config.yaml
model: "image classifier"
dataset: "made-up ball-and-stick molecule models"
train_examples: 195000
image_size: 32
crop_scale_min: 1
horizontal_flip: true
targets: ["style"]
num_classes: 3
arch: "mobilenet_v2"
norm: "groupnorm"
hidden_act: "relu"
weight_standardization: true
drop_path: 0.2
depths: [2, 2, 4, 2]
kernel_size: 5
stem: "deep"
expansion: 4
widths: [24, 40, 72, 128]
label_smoothing: 0.1
loss: "cross_entropy"
init: "kaiming_normal"
residual_init: "none"
optimizer: "adamw"
learning_rate: 0.0012
beta1: 0.95
beta2: 0.98
eps: 1e-06
max_steps: 14300
batch_size: 128
epochs: 9.4
lr_schedule: "cosine"
final_lr_fraction: 0.05
warmup_steps: 420
weight_decay: 0.2
Rows from block 5, named by matrix and row number. Each number is 128 + 24 x the weight over the matrix's rms, rounded and kept within 0 to 255. All counts start at 0. Numbers have three digits each.
# convs2: project pointwise conv (model.blocks.5.convs.2.weight, 72x288x1x1, standardized in use), inputs 126-167
convs2.1:123087119123160120124149161182120175097104168140197086106096117114150106124120137119164112097151125115140097128105140157147208
convs2.2:171141146147153136099110137144143109139104152125176098119078086154126083141100118155110114127163103084142112146109105187127156
convs2.3:147113122124102117144134123132095120151134136125117150138110147091106129125098148103133137050110117117112153109118130163125122
convs2.4:147149110108134104156159195065134172108128100138133148136136157088148156104194104104162124143100149118107129133137144075120131
convs2.5:074169128149137128101156136090143119124119105139120170141123082123132100134157111097142124118150139117111131152059074143147142
convs2.6:163147095145139134142143136087123135103134092136071113148167216122135153122184091116107129168129137150101141106154107068128101
convs2.7:167146134152125132132137133169126132136192138130160145116104140105166128126152119124126103104110153113099122113103141134156098
convs2.8:074141166089142157123125128171126090109133117171134169148110064129123104123111162154144120162115123116116129140145121162125107
convs2.9:112102145140105127132160077111105154189123106118137137123125129093105144134134133151125101153108127149142091143140196176154125
convs2.10:107093118104098099137132116110092161164138136099099124119171139164083104105115169126124142108130190100105127133056169157169110
convs2.11:127112125137151105092119166158126090089143169146121123126151111170096090126143117112160135159147143121133112125100116112124128
convs2.12:080100158080186103143117134148087091122112116116077153113109120096113107097127155084137135153123149151097091137143111130121151
convs2.13:121103155122199151144132140100116107115142112115117152143139123049110110100164149098136138141103159166078121110148121170166157
convs2.14:109111126134167133092086118120174078086145156120122123108134129150121084137122126176127122163173113090155138071116119116122130
convs2.15:145123108135118109122079102065104085123108155113079125132125145176112114121109128150062157113153145146106131163142127089144054
convs2.16:129121101117104129120169185170108172114128145142144153119139114068128116142089136179136125076137127096133153132127154145144118
convs2.17:084140125159134135085104130191102090100152150123126091130107132131107135160123136182113123104141131112131157134078173137146144
convs2.18:107137135108148144135098141080137106147125100150104168148129168163142117131168111128133112182101145153123120147121111079108114
convs2.19:159128108143090146122139057092147123124093101129121123114120133171111187159103151161095112111111106144145150167147135087110111
convs2.20:143118103130125119125105146134159131160112151140177134106129101113129166147107117113145152122124102164154126095152102150101092
convs2.21:155127112124121148139107092079167135142110107126151081128113138181118203142121101068161138148118112147171148161156152085112097
convs2.22:181143110135120094096173153091088150147170122106134155117147134072133134147157143145141127158088168151153110132132176103145119
convs2.23:132187154133129118133154089072107139154157089119100154124137140158118167106143131089101093120091117153136119100113135072130133
convs2.24:123148108171059130132127091126145138149148134140096121114135105170125166146092139151115150113111125153150150147150152101143079
convs2.25:164166111151101115115156186141102147097153139114072101114156095143090113114090119147109141140140095138150171110128148115133092
convs2.26:124122143127157123150122042142185085150143143135175101128084095186121135117107128104114126130153117125138132135151090138121097
convs2.27:138094146109148145119099088139169111134114129128173117091107120168151118114114128119116107095146115112143142119159120135113111
convs2.28:120081103136121122156126191155135121118139207162113149129096092098123111137067126157150137131169133122136165082157095131114113
convs2.29:119128146119171152104156194085132167067093102105098173137152118088147094116162154092143134108131144107126142123116111130129171
convs2.30:122149132130093106147167158123124144115098132114153106136110120086156129123145131114145147101143092119140111144141105170102153
convs2.31:105141105130110106122130161188164132087187152164114138122142087154110093135100134108150144117158126108157128118130108111133085
convs2.32:103111128123123139120118170151117160140193183145141118124121150107136135143137140102178139124139185124105130158112118156143124
convs2.33:119126136102072141092094068131110142163150140116137118129109142139118143112105139154127151090085118152141082125145157164142087
convs2.34:138140104123116146148120140085141188120119134122111155146140135109152127109140124189128144113124121144099150159115144135116100
convs2.35:123120135124084132116138067097099165154151126137115156122161161138129143125094163134130132103075152151107083097141149114145117
convs2.36:154125144141095121099110175161117111166133168128170118114074102147156120128128133171125117061187129127144129116154127119153094
convs2.37:108160123111137113119140190128091164107116126148101128112135136103116129121128117114116123146140145150166110099159159107111150
convs2.38:111165116128090134160126111112154082135134104153133152145148116143147118147113096158137150142115108126161181145127088077138065
convs2.39:093140163164120141121131073142125126159143105132128123140113130138115122135139143096149099125135147116104105121067158162163148
convs2.40:153112120119094131097118122161090128193124139138155116092129155104096150131096164121149097157150139140179154091151173143142135
convs2.41:118123137133145147092124092119154159173140093104169102125133142117117164140142148101146127149113153126105112106115137133161138
convs2.42:147149154129154140108106124125113073104105129134140153107123103110111094114133113106094111133159102115127116120104096127126163
convs2.43:117120119149119122163129166095129167082182167140078171130143131102142146133083101152162128123100126144116137101131105107103136
convs2.44:166141126129112088118165131173152178116133143117170105127125110166160155136147132100133115106121122096137142111136130152167132
convs2.45:128115133125131137132103163122163146141130138134135141123107113108117142134107131107171154081130134107146145130116101204144099
convs2.46:097124113118132117107108097136142111145110095110157108135134118179138120137153108136149112203124109108122129121120138127128152
convs2.47:124120120114143134137121106171092152109110138122134091109142155127118123137078149189138136125139086119131149111133178130114143
convs2.48:162130127153177141113144086138138073157078072096120114125121098108104127122139119086097131128136158126142138141134159100154099
convs2.49:090093132101157124128103104093100094147170175101098101132116170158097107116116145136102162132155113109134147126126165155144073
convs2.50:092109148103143114101131187178062173105205152101110147136134132084129085130118136139154113161128143137112121095142150119144138
convs2.51:159130107102167113114156176057114156114102135119102092115122164109140142107147113084088115114124161101123131119148118140118172
convs2.52:159102119128144146135137078133139167104112122130142151133110107113101150107114140100128128103098122117096152081120168176188168
convs2.53:151135148152101141114117120143124118158168157154159124122108121131108122155096130113134134107122131078149107122107101158105159
convs2.54:130118139146117128146136116135131110100087107142098143128130075155134101120123140150103099137135110130108114121099097097107177
convs2.55:175153126100166118111163192110107128077097110111120134121136112138139112131164145138095135097129093136127141147131109093085181